A small image VAE, trained from scratch: decoder norm batchnorm.
Rows from block 13 of the encoder, named by matrix and row number. Rows with one number belong to one neuron. Each number is 500 + 25 x the weight over its row's rms, rounded and kept within 0 to 999. All counts start at 0. Numbers have three digits each. After the name is the row's rms in percent of the matrix's.
# fc1: MLP up (encoder.blocks.13.mlp.fc1.weight, 256x128), inputs 0-127
# fc2: MLP down (encoder.blocks.13.mlp.fc2.weight, 128x256, transposed), outputs 0-127
fc1.199 055:462517504483500511523483530539520486486526477453511510486558513506480517470467489491502483503519464543479535507540504460492515482490505535488520532471452460502512510488535458476517502484499480496519536523467501510524498505490471558502507508525538508483484505456461527495489490548488494518485467523483487475513497470547476475487492491516469563529519471554483485517481451518488529499481
fc1.200 084:506504495539483480483505515472510486522559521484439503487491478494534536508499533511537434471519449502488525498463481500489511563458508520520529522503559483491501488493516500513464487513513514518487486458487498505488518447498459534521505530511498492519537477500506462549476503521547471525553515494507472478477499485509490504523523486480482525496509447498501527501497453475485502510471
fc1.201 067:473564454456521502543475470533473495509506510533482451558503509528518462483508505496543472520473504564527515521501484485525520476498521467480487467504469472487488514482526537501547498445523477512496490501489488494503477543509482490533517517462523507499504542509505500523503496497442507511500494494501518464506483467484500495495480521531500534512486484502511497529470459481461497559514
fc1.202 107:485507529465480477491464512504532510535515508484454528481542504528470527509497513507507526517543453464514543461551512470506491477491511504504516550475498496471517490507517517478510499463468493520477512518535490479473506508505483518521536505504490499516464481451531503519438457493523473562485472543540513468490499524538506497465496504481481466482502492521519489520505510519472512434486
fc1.203 171:488453496526520501559489507492524490520478481516508468491546490476472512477490462487525528523487499480518541497523505508520482500486511502488510506449519516514449500504543481535480504482503463467474526496498505471532510460506528560475504467477497508507504501469502501457503486505522525538481449505466479467539491468485513539492479517514478517503485481473509461567498520546470514546454
fc1.204 059:525455502549512475510520564502520493529459462459507554532502497485509536493508511502478487489505508478475505486477535500468455520507470493523493480545510488532520455503519511515487502537473447505489530497515481525490532479435507511492476518485535473503491485479498473523502496506517489487529493544488493493551543522483498542520520508477478526498501515507446490509520494523561510505455
fc1.205 055:460515487457496527518476462526437537493486515532511492526544525515505474494491474508527512507519477499534512502503470500522506486485536500519462506503479480544526531495549528517547468491499500559481526514480460522483497479527491467530498493479507499503497547506483496487453509544481497503523422526493477449500478480459513496503508506519517466519486509556500511502496491495472474506456
fc1.206 133:495478523486464486464536491502520518522505494484484500516511525507505504459495477476477482534454481486491530494440478489506532529493463498533502504515512476493458518504487478518527521486531481489503498499516479477483510506523524526505527530489467506527526490546489505514533489472462436535537480463534492488515497479554495543527493448504510471462514460490495482524527439537466543484467
fc1.207 148:503466505507515488472512459525512528523490477492505503493490574511482486505500523541530495514540461484455488494511491534502469481511518499507481523503508501468507526514553491511467468436466450508514523465497520500484537503491506537549548515550468498499505506479517477494464492455489476510475490515487488517547490490534503489535492504508515484449501493524496467505488563464506454492509
fc1.208 051:497535498502503518537544496508497499483531509479474489516526496496495491470475527513548494475504496504476510508524464503489528483525522496457495530465465455514515480449515452514477516526491465505469549504503523465511485496548459562512509472512504520504492525475471550525528526506466499493519500498428529510520513467531512504472490505523461511548483459500515486492460457500493523528488
fc1.209 115:480512521529586508495500461462516532507474522511525496509511492450554527502508527469459472481505516491509473495530502494506484514469511517524523569485534477480486514508480470490484484492521487482490518483508501480555496508515496494546515466453468471485491476488516516486503494518495507557495510470520523531498477504524509491489490483504520477524501454537484518441505513494511498465428
fc1.210 093:473461542513478531459460488482531484512493481510491504476493493487460503496500529515492483518504526501506490494531492487548500499529491457523509481526523516522457498551494511530492496475504535509507502495508491439440463560494496534475500512490457498483487496508464541499514460501538489479442526514485484481506451524536498512491447515467549495496503508482517552480516513511454519492495
fc1.211 115:504504494548511525483513483470481529525508510493499478438528486452486495490514485473517499465422544453522525466505477498491499498523492487506464531485517529535521487505495484540469500519555500489492511458534510497486521495543529492502486481493464483492479485516498489508548549517483529535517468505448527482506562474477476525490486501484557499522515503526496537503506496521481517508502
fc1.212 070:525485478546490491509507493498503531577461485534514496543513477485512500473501491489477507542481530460505506516470530503482454522512467459517478479515499497492515475529512535540475478544515463498453512478534470519504470522461539459506473492449528460478488499489513509478512526511497499510509522519485483470543538501492500508517524503513489438470467562483483492514525507494516490499503
fc1.213 105:475470486496462489530539504461539485484463525510490532556484466479529451487476513535481545492540464525506512496480496487465492543553507516487454506518494500520524459462521478504501477519527489477492565534504489506482482494496494489537500519523492490478500495475500507461467525494504521482487533525467480524508499526504525517497487531470495486518506540540488524445538520518495513542480
fc1.214 115:515498487482488462452526497492530476474517492502544453481457519476531494514523478493505485546530513516546490493446505540529497462458497476507503550463544488487494496469533519502506505477492516482538487520504512462476507511504503487503494520531513494503515537469492515536510486474528504544485460463510514478544540479489520484491528558502526478553503512446503469505481469479509489484483
fc1.215 103:527509559515522555449475489482502533546500472520494467474485523450543483503512506497464496535529494492490521521515497463499496541482526530497493477525468483524485512525483453491515507522483520482482510523518502474533525477505461478531514470447523497474507497449485458510517521515503504533532489466485518537497506498539511496520513442483480491453511493491489544479539525485528487491492
fc1.216 088:525453481568486497490543432484507506538512510516487477508507496478470463506503498541480535545499469470459534478511537510549495487506464488542492452503460480536485471500494504489509477508524512477447519522481535471510534534524507509529520479483490537489533484506536485499501520522466526529517535495524504495471500514493482457508522523508514489528462497478497521479511506494512467540495
fc1.217 103:547509477519531513500456445485530510484512467519463513500483499532500525454459467517483492517513465462491482505453504496561486509519554500520521509499536500499504483483489515484517480461509542476507484539520472518507442536527465520512512501460506555452526481472491525494482535524497479485453510541475498478514494468501511488492461494503524487465516533489519507457493490502500498501483
fc1.218 129:531487491511521465483555524545520513468443504515520480468519521516471535437496502501467518473509499525524503508462485531499492522501577484498525493484531491512517493510481503499535459465506452548539481527487448476484517504469515499467512477482499485509509475470501522474472499475513512478448519495549480502492525519520467498460471490514492488482488478522508529496499512508534547508488
fc1.219 117:502522512512499495506465446488526485484518477473516535495534527490485547510511516452502474496556515501485496538446478557491522535474475487504489522490506511531507477527494519505495493503508451473492532471484536506466495478504500524496544532514484459482539500507493505490469497455481466493451498487461490506511493526513493511441503502480552492504495468486523491456535533500446538531511
fc1.220 114:479486456502537518542507518545530463476432488552450470473468486482501486503545512499540511488500517486487472485516542470506508486505516482473496505509509462486492502464516493477490500508517499534482462461507505485467475465541513500483535503479487552498488499491511533527542500564520493522531504451468496453533509480506463473505498493482481497526541504527489494537505499494508469507522
fc1.221 136:514477479450463504470457498493486499481526543511478519502484500531531467517490566515456488460510445528508446513507502539471517508508503497486490512502483523536498540465506516478540472501498503502514488512485501571517498530490497480487495492513491510555506480513471513499500470505474438471522470509551498530479519504485492481459482513552551507517506505544473504478517491484509493499518
fc1.222 099:537487484494519452519508487474507476461505492481533481511463521510506462483519492546503485486499511498502531532518493497494458495482483473548508503532511475444493470524472485525501522490580494499475512474478550511525512552459479519492486523484472519499536529503535446479513553479488486500503498513493487510501497515453496481535523527486539467483485469488498516515466502466455483544498
fc1.223 099:530514528538505506506441508507498524502444545503528507515518490469516483514489517520503508464452527477544480501523488493510484514489494480494473479542539486508513486498501518481522471512496479462488511526507485505518529480482494448504482501454499514500489550541525519497492462450456448471530501513471544542486486490514495487509486479509520540466487549516513515529462545463473534522497
fc1.224 104:543478502502438514519508532512514491491456517524465539498535483503509465505498546489531504538546521462479489458466471524475516457467477518500487514492520503523529491469537512500489493520512487492450522490523470472496540508506520467506481469430475514495503513482546524503532531517519493524523527505494489496546516519475512498505560484484500488499438518483491534530516516478483494501514
fc1.225 090:487527449524519474524512530488488520492475498515470506492511496460520509460496489526519523489443476449488524526469445520477484553488512485512516515534509493468495494511524513503535515490502504576473575479492501474490516505505487465545482475463489496514532485510523504503544505486487506477524472508471518479548513477520544532504488510458474488490508465503558483518494504488515485506479
fc1.226 097:509457485528474525511568490470509485471461503487510503513511456502526504463509532507483506497519536523528478479526531511514530497478528490470536491501492487498489491460506469523523513529551486492461525533479489485458500477522447488499529475497507474513482515510525509527484534504504491475514502457507501541467477482538484528469532501531488522523464521516481488489447515498527542549440
fc1.227 087:540490518523496513496475504480526540501513465581499538504535538483538468492478468475496482533514489492531496494535499481526479532522543523514540540491532488483493478548551506522482493487484491543460499472498526474538466517503497545515485496459506482508542513519502469472502509476520480529495479526504492506500474528454456481507500525471507494476465453499506492475482532486507515517479
fc1.228 047:475483543452519510507492469529487510468519517446556503475543556470503538500492505489511521509535525491529529535529496467523487476522494517496458515446500485527546549494503470513494481502492503524474519508487505523473489533503499518505473493492469498489517481458483525497526491558494483486510424511459490480512483501492494503496481472512493519530489503540538515500488485522488537449474
fc1.229 103:475456518490538473487488461516466501531533488521544510532520530502468497465496515502555520537461498496509532523526491504494439470457486518466523515523503478454484473530487490504499485496519526518477461549522484515516474521505497482453462497515546485489482487501484489507496532507558474477499511525485487472495501459518469504552498516508526466476497545475476519455513472494503482513490
fc1.230 061:482490468492518504503508548488479487489476480488489491548513504474511492508513529522438482540486493499500509503491507553492448501550497499511494483552495489482508472531459521474504517500470454499526459489497512493504504493453539507482497545498547504512471525506523486500534526461466483489538521537489525481529515509452478530512501525534486485485511544480448481465545456526538495506491
fc1.231 066:460506489496519552550490511534451525497487515525544492508535510511499489521519473477538516507459537485543532516498486533512471520467516500508469512512496487531521509496528525482558510511520497541478504522491444512452494519519532471498498505489509497486491531494510469477506506566469487463493448558466492491517503476460500516497493517501542518533518523547512521481500482506501488536489
fc1.232 109:484544522486546483486473510512578470515499476543477506508489479493521473497489506481482451535507503485479479521497529495497515510529464524504473541502475515462542491501516493510518480504485531525505523500530508478469484518525548429500511454448497477504440537487490517506495467451499468526489466481482544496505543504525467517505506519487470508523480478516501494502486505487507533470523
fc1.233 065:503506483473521477560494514493507517465507517543504500504476492514496508489486539546525505502493483473502518536466562503533514486508473509526488485505503499488480531478502504530505523527493520511490482461469528478500490516491472440518517471497466471549552498519582466510500515506455481479485519478437488549491519523478473525470519528503494517462459496468511522493529462497496519512507
fc1.234 113:486506513507523517500506487493494511492499480505487497523496474465508529496524515521514515512462513548521467506490521477482507471525487502493489459489538473534493494498514497481451510488524541469498559472559478486506533418478482489509474468465468513523505487518529470514460514458493533475475528472489500534489459457522483511481526526507520515506517555531490519489501469519556538528520
fc1.235 107:481521518484479502525516492531489519514469523507540490496465488516516483497483517446511504547522488508475517487510503534459479514530548488468500527489501462544444481514496523502469483523504475506505477471525524498500505538501503491489535459512544432548531501455486465498537499522515524511507510535486471459464497518501467531463537464489527482461517489525502529484515509464489460499517
fc1.236 113:540523471516516487471473493520510510493495531499523515502481509453499499479434497504494457498507491518522486520531462500480471501557516465504501560528461467501504476483487482514493529478507502474534480555483504497515494508448501483502555548502491487472550499488500513517510536507468496517503484494478497518518512442531436494510461473488482505471505486510469518522570524519517502498487
fc1.237 119:503478516508467463521530547494496537526498468479477495512462517503518477460534484466529521550461506518510492545499532514468476535510523524483560528509548523490510529530535495489499463450512489501514508462493506477468515546494473474487475480500487511506529516479490458512509488498459525537526503519503493535518501529489503464465462503523498482539464535509490473469507539483483503538508
fc1.238 086:493485518484519509526519554522497477504490490446525531492537507497496547463492519484518485481511525479459486518512510468509507482513477509487512538473472477520539489453553439497497488495498467499485554491492485478552509497494465565508503532525500526534485513445468516521517510510482477506511478493440495493515490479525487504500465487477464524546525481537495468480489497505534520524490
fc1.239 116:474477498464525494477487485515493528464504495510511506485516526492496451471495443491467514508514500456506483475506529516505476506481539538475496480502541510505459488517488458473510528476544528459532451543526504539474510474481526497496466505516548507484490517478513538476527500547512483502456479489504522531490541516453543507459463526511499514541528504517485468485485462514527518530485
fc1.240 093:518479445538502457503488515484460500478521507525494466499519472511497506486450491560556547513531519505498481510496512503486461529483550483497489554543483495480461447501460502520508498508506495502498487509495501467483522514488470492493513505507529478503555537489456512487507472509489473485509506471481545501532494469511509504510476522476501504518488497523500556543473425518512474506492
fc1.241 096:547508515495512493535487494496477477549495512493522469507481480506514489512493484484488517518475528491480491521478432501507510524485474493456557497480491523536475482542551542513514522486491505526504501522529474478479482489501529504535500476472467482501508470467505458506523522501505499516487487503479510539493510519559528520470487471458545502533452447542537526530543463494475518474499
fc1.242 098:549467551546507484462516489473480510498498501547507500467514493548517485444510465529502550472501489481503508549521535499479505495473534499524469512473530528482472492524499492490483480503508501483527507478462522469511471524511509535496498496483513496489475496518490538520524486513520476526532490520449497504497555446512476490457489548494489508495456539479510477484505467483534505445520
fc1.243 110:543469505535476508453465515477523541536543535491500488481491445477479532493509531486481494527461494512498463510489502494490471459534482508467505469467513520464468450528528517485516502478525512471508507499498506462513493526465515503550486506518484495482525512490495515452509519539532464488524501562525501522522484486484510477524463510453493505479503517541508488502502516488497558482549
fc1.244 103:516482478540460501497517472541564522486489536478490468476519497526485501469483496484535466510461479479486476520517453509543489505521503487536475527493486477529463530488508494516509525455520491458524525523473498506507530509499495535520499530508476505464509502495485503512478474547519500522504449534524502480523463517480501473476441448486520510460528537528495480532517519516480495523450
fc1.245 102:487450517491523507549501518501515463543493451487489493546501459523500488501513524511521507505470479501505492506500482492508487489534474517455502508496507452478492467499486497496507493478489469474469479525516526484546478475481489544524502525452493522500541466491496485533569490452512479499528548508462513512559472487516490474531510488472454550472513497454498535526490527498511488520520
fc1.246 089:528505504487500475483478561467516506516545522496468460525489491517505491473506493502473498533489464537547519503468508461528520485511474471484493489534503530490478494527458574521515514493503518460492481512504484511539456483496482473461513505513524459525509517476522532482505491458515479517503529511515545428506506509452509485500490489532513519482492494448494467517545496512484524527529
fc1.247 049:479473524508491529498477479486519511453531504514498476482532486521450528494462490487490531512508460508479513499556461474480524491500534523509477517525440494514475474499522456532495501523497518521514510519496492516499469470483480550480507478515487514484522499520454508480461475529576499453493476507530501489494519466516504485476485482496516511508530482516456510559462465513499482488439
fc1.248 152:465500500531469537497502464480517495505513508517523553479489480501481509540477501507497476497506520475484478484556514499498499537489521516508556485489527468511518452489515473499499498466503499494504515486529481490488506488479500536513513515539487464540490506557487511502505477469536517490459468429517479459482503476516470547516511514502492526461533469518534479530524450445518487522448
fc1.249 058:508447505492502525479500476504491545498495488506537504437504523512544491536483466481518513514502535458490489494502492442515466482539489490513462517510502500510492542484503522517481527485505503500490514544498499530519495528519447528512480493473475499542517515468497509527521495529526518499455455485524508509522515539538508473543460473469507521513457473505502496561473540513476472457467
fc1.250 064:484551537502501504487438469543508509483542511515532474501514510528512511490482496499485490525532444509525495515528466506541527487507487490501533517466472469511516496506527474527527487495508528499498551509481535518575485459503491547509481518542489522518487513488470513466448510506494480506520468474513472455479481479530497480514480485524510466517529481569492513510477527503518471499492
fc1.251 051:471575461505516529530458485496500516471546494538467462547500512511506465485483489505480482520446463538502527500518468539483487508478541493517532506517463482498485476508516536493512497486507471492521495552478499471531482491490515510489501514489525535490462528519485504507510541472458488508543512497497545480498497446479524503496500554548509503517525454515485499518508461504500499523489
fc2.199 046:518481513462464501483545439486503509488514495524477485497485513482490463526517480497484466465491510529455474488505556462475514466523524494508492467505531514493490494496511435519510487529535529455523455460530516487510530493493508497471545489477508463477545524520518501504483489435495473491499537482484514537485506539475484513521494509507526462510490447497550538506522516500504510489500
fc2.200 083:488513454488533456499487445519499485513486516477494470515486479514518474512480510526419485521501535490512481526533505502498497459565445504542460527505460514497509509514521504531535509545507474477484489521479482526476472493527492480505492474491499519494461468501494497495549502512487518477476513498488504516470532484469534524505484511525517556517510556511516555485512464503479491524480
fc2.201 066:540461536507484470454511503475488484501518472478483523504549494481501506510565494518517499485515507545499532433516493438483481506522497557478524457535485550523488502512528494507503501476491521482508492488511472502459547503495512510492554506507509467485490442488508489511488504523558523481525524523504501516491498516502516502474558484500470477491516548499490475518539472505520473492514
fc2.202 123:552530560469524484500516484456522501477479510509526526507472506473467519485514484478532562472529460516494467508498503468494516468490509508496520499499510484460514540506488518485481444499516467494505474497514562520478470505516489507526505494524492503538490487465500524486474545526539481515518467469460482514530486473498527508465490484499489490553511501490497536486486533436554505513508
fc2.203 174:460526528482534483478503478513456487448549501453445474512488496514484542524530500513481469509507514504517551514487480467511526483532504528494507457534522482525528487531493496487509510469485523535545536489475492504467499506460511492540479518493504483471479474495475484549494517548518467498563540498520503497468481507523500491512515466504493489509478515495493532452461516494518492450492
fc2.204 076:492505473497496570493501463472518524520479502559509499498475479501507445521478482502525524452489550507507492496527522520518518491430531480531478482448508507471480502486528542471507505509528514458501516528526508494494525508556513450477527468519448487487492508523507493470472524505469514495479507507514495473497479441509534475489472503495523516481512491528521528503508489485497505475557
fc2.205 077:504465543513517488452502527454467487480535504439472506505498457482498561524488537556471470508522518505519484479502519489538492484527486477466483452544512497522450499489495504502459472474476514468513505507475472525491515513473477500500496507462496486500514460496509478556476528475541473454525519493489476516501500445516445488507498514508497478481500542491488496506478477493507490485525
fc2.206 118:457507501498512566487538478488447545467510489512534527517492503502512482523478534512492511523500523518484500528521464489469462514461499534518522468507521477503497478477485503494505507512498487502499494498505493462496497532451488495530551498530498492506476454568477492488458494476492483477458467457532505521535485478509476530504547476491532461506480509492490500485472474522546549526462
fc2.207 150:485537501510504502499507526464480519479477483479535476533436489504502495503568518489489498502461480511514504433513543475465482468513509527473474508488542495506529520495528500505494498483440495498468488496485514502483487501557508485469464502514480535519442480513541520502509483526521537505505507519476480488528534461468509544510464538539531512489533523529501475511501486473514483480540
fc2.208 058:542497521497485482485530450492481519478492483546521487493502527484494492526540468474491505466492474484490499492452489494465494490449509524519486451505544524483522518487497492488541504503519460502531491471524528487491488463508493496510502493489480508435481483529531499517509496497549519498509509450514494518490457558539488518507551502520513463521513528433497543543484451496483486493494
fc2.209 103:502506547480487476529508511535519476526513473502483479494471528482502494540471518472505442497545468485518480530515481480491539509529479517508475550542464486489489492530503509489485523461538475482461517463431467533487494474488524482471490508503508464510549493432502494489517511539501511529502544521501484500455516486490527508526520504553482504508495507528513498537516507495483474532473
fc2.210 100:498520464557500533502486552497543481497509521507507505515464490446508481488487475501516522501516535519477461494496499523507501516499505452539478520472474513472539487491463499513521503515471485479492482532539496474584499509485481464539475495502456544515516511494484563449515506501525477457489509501504518483542492500449488503500492548522515495522496515498498520467485472485523515473463
fc2.211 084:512492486457498513546498479527524467469505512500507452539502497499487496486507471493468500558504486539519500536421475495496480480495499492497520453469509490525462542472500505495485511506510510472518521438471512502484507488485558534498522531548520481482507512524493516485455517509515508527490491500509477539514469517487559556519535501483468524488512550483512498534491501480496542492496
fc2.212 063:488473510488466525481529450506525504480511483523520471519462501502512476489539445523545479457506512526519537485534484517495490505463525535517514474446517488510465467494514515481515525503532504492459536515512523503507533466562504498480509456512441524504513497501501476485449497487507498504501493515508467480500430457501553512510461497471527487517503474541484510504478519500490504475515
fc2.213 105:476538509510465500457497483477453476552499548513511468524505463489491492541481511491500472517516511503503511519501495453505489540500541505523476523467506497462495509488463480509513535491467495501461493484523437499511516502529496496490535495502485518512478522474540485504499477491492519510516460436515498481505518486543475440486538443502495467520518527528516502521477512505575532498494
fc2.214 097:505499515501506456496507520482554486521483467501452491502509507514473472444489509514511457472477551522452491507442462532533512516506514492516499485484487505521482528513445530480521523509548460492536465511520499543530483500466488487475490514467491544477484499473492508513541566499516487527504500528475498483497483482506460489500507525493452500520521530524493479502536514536489524541494
fc2.215 107:487518501515505486506514516517485516451532514481529507520513490474507486515473432517459518488505537515513505476472534479480474464535448479521482474491508531502480467506492475495483490508491475490508508510462525512503543489487499525497540489561500491456527488505541480573500523485501519494497502444496496450474461488451532494491478551488464520527503486497509532508474521557488518492514
fc2.216 120:503505524494523476497548477502485476454475489507501497524486512484470539476521509521490478507532464488530471456502490516491522483509495522474524472498490499504549481432500522499511483429521505508513515512485544472478513508490531546438554502496521455539516476457466496550513500531515518498499481508474498528529545525506495451498498533482517528509518528515459490489470515478515516502518
fc2.217 108:519503525530521459532512468516526513463508528492475511461528500476448504478528470514501527506465490501502476487481493575515494503514510489533521517482497508493500549491533480491513474559506470499457507441535517513477490493483485525508536480535506484495497516484492537506487509486478500486420481500516486515519509486514500504498492545447540506514461472487487538546480456485466509491484
fc2.218 128:496518486505480500507488544508525512498450542457497550493565504501468502508482453502518512475495492460529529496516490493547501500473501476517538490493513486496490540501452474453535473516566485487532505513484504513509507471440512527491506505477490489503546538485450524508473489536524508493507492480492509518506523524529485443447496488464515507517508486517513540502467539489494488504469
fc2.219 117:498507538541507536466468502457516507509482488537499450476521577496481529478502492469475480473485509520526455503498507516467553499490522511519475495512531478537512518479512504470541455526487527488498489467486517499497494510501520473492493502473477487550479520467519513500525423488505500511496531524513464528497510539527505513471483494507478482513520480522495520499518472478471491445559
fc2.220 110:519538495525477489468483468483515495497505478476518524553484486481478559475494453466504531514512509509522513512484518507522480520504501519490521485448501486527507508514510515545492513518475499479543528526476523465483496508526538486513468470514484464504509530478486529474457518461516522502492546549474497539476514475515512501508507576500512446474507509514499461508514479521436539485484
fc2.221 179:471483514486525490522485485494512490497524525479481464448492494489509534517543544511484466517513482487550529538481465466511530480550501525488483479521516479528513497500515511533498481504479526548531509484469493541463491521474518528522448494464522472514495479516478505528517525527508473515551506495504472501502502524517452507507461457523534528504462527498488519457445492489478485467455
fc2.222 089:501545542469535506476459475497491540489542486489477478545465474472516499491524522493494524542491551486484499468533489542476494497543564522466518506507493513471504524484483483502492547517494505517504504469477455464504504497486479484541543501514487544509479500485495481514469519501472512523434475455497531511508494494524491518456462463510525506525503488533522501477496475502549495498503
fc2.223 106:502523463485469563523470468509512450456491486490464488513509467476463502531505542473465500518550490510500469457483518526501556514498535496515502518500464486479507532488508504519482546444513523471511515494494490500511499502562494530489515488538502500555467470449524483454467512539469503527491509515511478512504512515485527498471510498529486481495516515521543500532477513493523521489515
fc2.224 096:508511495541477505503501521495523530519526507553477549490543500534485509479538443479507525504439484496491540526507461505524448513471528493522525468490466524518473483498529506552528496462494523505492498525540484489505507500558563498447497517474530464484473514494488506500507480484502508504499512486502535459487495483475498493478472526501530458464503520455504534473488481499525491488487
fc2.225 104:479538503493504466448478482503540508486506503515499504514497482475499505483510497463517472496498523496497499443518516490512526484491521529506464493518513485492482449516555492507506491513479511541572482484550523483539470489535502542507538486487523502499519504495553466491462506523541476520446494488512510482522510490507529442513531478490519509475582477486448489483502487493487486500524
fc2.226 087:496504480524549543498472490483515460513499508523502528514537507486468489541495497496514499524486450494482504501511503527475477466525506535529470534483491512495521509528543503456482495470459517498483522468483500480510507485553521449510482502457531497555452520487553552554501521518485514503531494483450491518483470512490518503495503526482478474483511514539520473477519493479509455495550
fc2.227 101:492518527546507455523515494523540477509512442477476499492491500485522499479527484511551532504483491520496510493499466476484513468529534556501543498498511484499491480510493515500476497490448507510466503504500496507512474442464496531525472486478545506504497465496495501511536522476502496527491498454453509476489473418495520509514528464480452502479511492437506482508543530523473519519505
fc2.228 059:547439475507497475481555513452512477505487452526506512515488508474482485479504511513518508512507459520470486491490527541479511486454536491454487483483462536500488515438439466503511510499530471480487505504530524524479520491459499518510520478488503531513537492541537504466522484463448523516468522504513500553491491512509503506461505552510494519504524477506506497501520509526541486496514
fc2.229 104:528482458507470459472487449488478485454493532488468500525498521509503514517490534527545511469451553503482474492496505500500474505500456486533500495472483526526480479469500465486500488534489463513496502489479511515482529527509471468468456494520480556495518518552489541532501509500517454523527498509509511548519488512465483517514496522519543524519478523545509494519477512453512483528541
fc2.230 069:503519520466438491508537481483491502483493510512555505441472509522539472486510462471492527448501515499516514515517490462512529530451521501470530494487535497481493508484493505504554513535516555501515521510510478504468503461536506469498504511530451486457530533494507484493468473516476507512485505497516485546478457535506535451497483470480510508515495494537517520514504491458471484492545
fc2.231 064:509494519513530473492503473498516491507507495452456504527486474468489493550506503500450488513488495484504512453491524479527521461524507492493516435512521511504446498514480466496473477458486514463519494491520499509476493510445507543501516535520558489520479487517476528523504496477532488503526547466534505517478494518520520541493555512493522528513473542453513433522497528498496477483513
fc2.232 095:489539477505504525478505503504472489528533514502520531516504506524509498512495516501532517491469493521528438486566539529521468511480475521475555510496510500530464474497461537528529524547471478497484463515494478503535548482455506488489508519506503456514482484502510468514481504529485519470495468463492508533493493476509528502515489502472489539465461519491516486505525425544516477460489
fc2.233 063:460485486495486513504497486461475530450524497476470506535567507456473469523538452478460478481482486513509524501520482516498515492477501466500536462482490496537472552488528528490483490460520499484522538493483489507502472492488509517496496531498497481465483503496514518447517487474542510500525496477542489486460557525469534515517508518537491499505516495507530475520510554482474515554480
fc2.234 089:473508497478534460485471472538535509531508460511492540480530521466486458499520513476545513486525456519516508515498549487485502508506507487550452516509443483472524450505482506538495546479501495515494516524508517523564492494507465446459529512504492491497499497477509479538537482550495475477497489493497479508492531539490505466476502473498508477505497483528517478533529512535489461477492
fc2.235 114:497520529559468459481504521458513457511480475531503525459548512499528477494442524498487533492468505509498504538479524498486449483526520505533493552526550528524484459492494463505499480494519491503490479510503501507535501494513505479503528488437519509516542532471497496551491498495522488503552472474473535517503480472488551474468471503496485503509497470496528465470500504517489476506482
fc2.236 128:538494471486524497485516528526526525528519544508473533509475464527543458486504533503491485509459531503476457473505523512476502504475488510463522509494507496457508476508493494480559502520471529478412465519510531496479520506521519470480514496522523475521479484499529503491528494468488530464448523520518536453502487483479505480453492527497498520507495493479466530521520488509511522462546
fc2.237 145:497510516525497490478492475485484498488534520494522538461535497455507527513482502459494503466498531480462520526527474499524557517490490497518451463474492482545489510534458479469485511546527477511495501545501491520511456499470514513559467517465529522531474502500543510488503533459494456477527487471464523504469486518495471546517488470513483506513506518510486444509548474506478506497501
fc2.238 091:532545505505471516511535446445511531503502494541519490499499508527516459503480484511530525476470530487493502500502513511481479505454517530535479495504506524484454471493462547481514531523521519468519476499523513478484513454537517483471539475492475516480509485522536517464509474505516547483460539514510503514478498521502529488510488544496517493455507525469509537534538487474465495519560
fc2.239 102:473521494543490529524523542496515498494496507486511500484492514505544553506507471443493495447492464492509503466504531520531530491502502497500519487464516476545518486526552464490443483479477484547490495506534510529501469521482521497531485531442519486470518499477498528523536464520498485495495517449489502501486551495462497422513507478513533510485497486498483496510497517501521498474445
fc2.240 127:516505462480516540468507557521514526499455492563488551507480533522545458481475500490501509488470510506459456491547483522501450519479528500501516507500519512516490525506473478540545527506510493500537499500507495530522485513515510459498501507488465499530501509510518488502464490493432521485439470538469477526515496488503510511451469490494462505491472459500501514466481487540516513499502
fc2.241 119:479504544514510569507501468509530495529520521468468492502500479494485487510493504478457494526477548475505507525551455501524510497531530573452459501549533509482510519542530523487449516519454508529493464506495491495477489536545495486514499486533485517522452482477494503490517507509506492497506506470475489481515496470507497537470498507514510491482499507479482500509552446499511542498532
fc2.242 107:511523471533510503486515510499499535497514517543568540494468504495512485560468515486504490455446509490483473517518539548469502541471483520497482550525493496502494500538501467509516501500479470459490493536540510512522538497479504499495496497493497456501477508494537504502516449485450506536484481499488537520492434482497511490468457499459559507493471507486486493494514521495517530520481
fc2.243 113:482509482498519489442516528529482526548515499474509516475467506487502446532471514485501498504478537526515452513462516514512470516480538478523487547526502529467512502515475517507529504554497452489509449512517511515550552491474481474468523494562528471503505469491510502476520492490500517455471519522475499480533471477504490520462501469478506500493488508476483527525507471522543466515485
fc2.244 100:461477501539505495487446498534526490424521507495484531496425482500486549497502508479464514515521536457457505468518482509532489474496491504511484494502515509512494497547510473571505515488526495538507508514511540487521500521508532490543464466504508494480492490514476532486496507524484487525540535511478485462498494504500518540467493516513498531515479501450530487545502474542525484503490
fc2.245 111:523489453476466556513489449469491515517528487504519490510494504512503481543474512520503480432475475485539448520522473478484540532503497488524509518496475510525537531479506518482518469523517513529519518499491472544492482507530510479479462492524477526519502480534465507510459509528511497476497503497517520514485529485459495477483540493504506527523539514532495512489526470412474505489538
fc2.246 069:439519498480476524508507488514532506513421464479493500500498498490524487517478462533498490477494488494492486526520489433497528562461540499487501472469493509497521495466545472520491491502499493568501530538529461483495506476537485499535484471512499506502472459495500501477510489520521509524494478493503515467502523535510498502461501521486538507543533510495493504466457491510482467508567
fc2.247 064:500501521480495489512520482526450484487511474457446494488472492486531533514508554541484470475490531511487522509445524512514504468508469446490469485532563509494511534512486524492489477497491489518498477466479500494477506540495520489498512551440502507471497498449475511509521499503459481477538545486484472500497495531507468510483487541493484550517472497454507504459489501524514527466515
fc2.248 157:564506454506486495499453510493495453493491530515489487497502490477457469503489480533493503548499514509521459469466487462490531483454522518476507524517487492489536557582472507486520479498496508459541494477474528503492499467487492526521466479540495529501488478460489523459497533519527504496533494520482502516471522538524511490487523508490494497504473505513530503474477540472495481522550
fc2.249 065:537484491527496507502478540516552552503467521531555497476510460446473503504502491496497492464492466484518482496510539515526454505514449545540468517520457518512534475508495489494492556515514467514499502527511537530523495521507495486505502455513499464519479501482546552475503497478470525496499519516507503501505540482501501466467509532463472483452523471505498487494522519465508473522517
fc2.250 075:512469506471477501494535505492461463458510469476465487487445484496507520504505532512474467489521529501464478482481498482509479502516456511523458496518534480498528479515461532472490485518485491505535436541523488497418525515507483502477485517463532484520539500442504503477474520524461472469476535498472489520479492550509494496506478506483512523455474502489496531462517468496512515502499
fc2.251 069:473490532496494449510530485492478502486485456456466509449498517472509530535537536467478486500517503508522510488471495455537547509527487480462533484511526500499522490511527490523495497499501543522496489509499499509453485498482537515469467542482522479474487472504490477527513502535523471485550526442494494514531445557506532513508498462468522527529496536471519509487515524488492501484469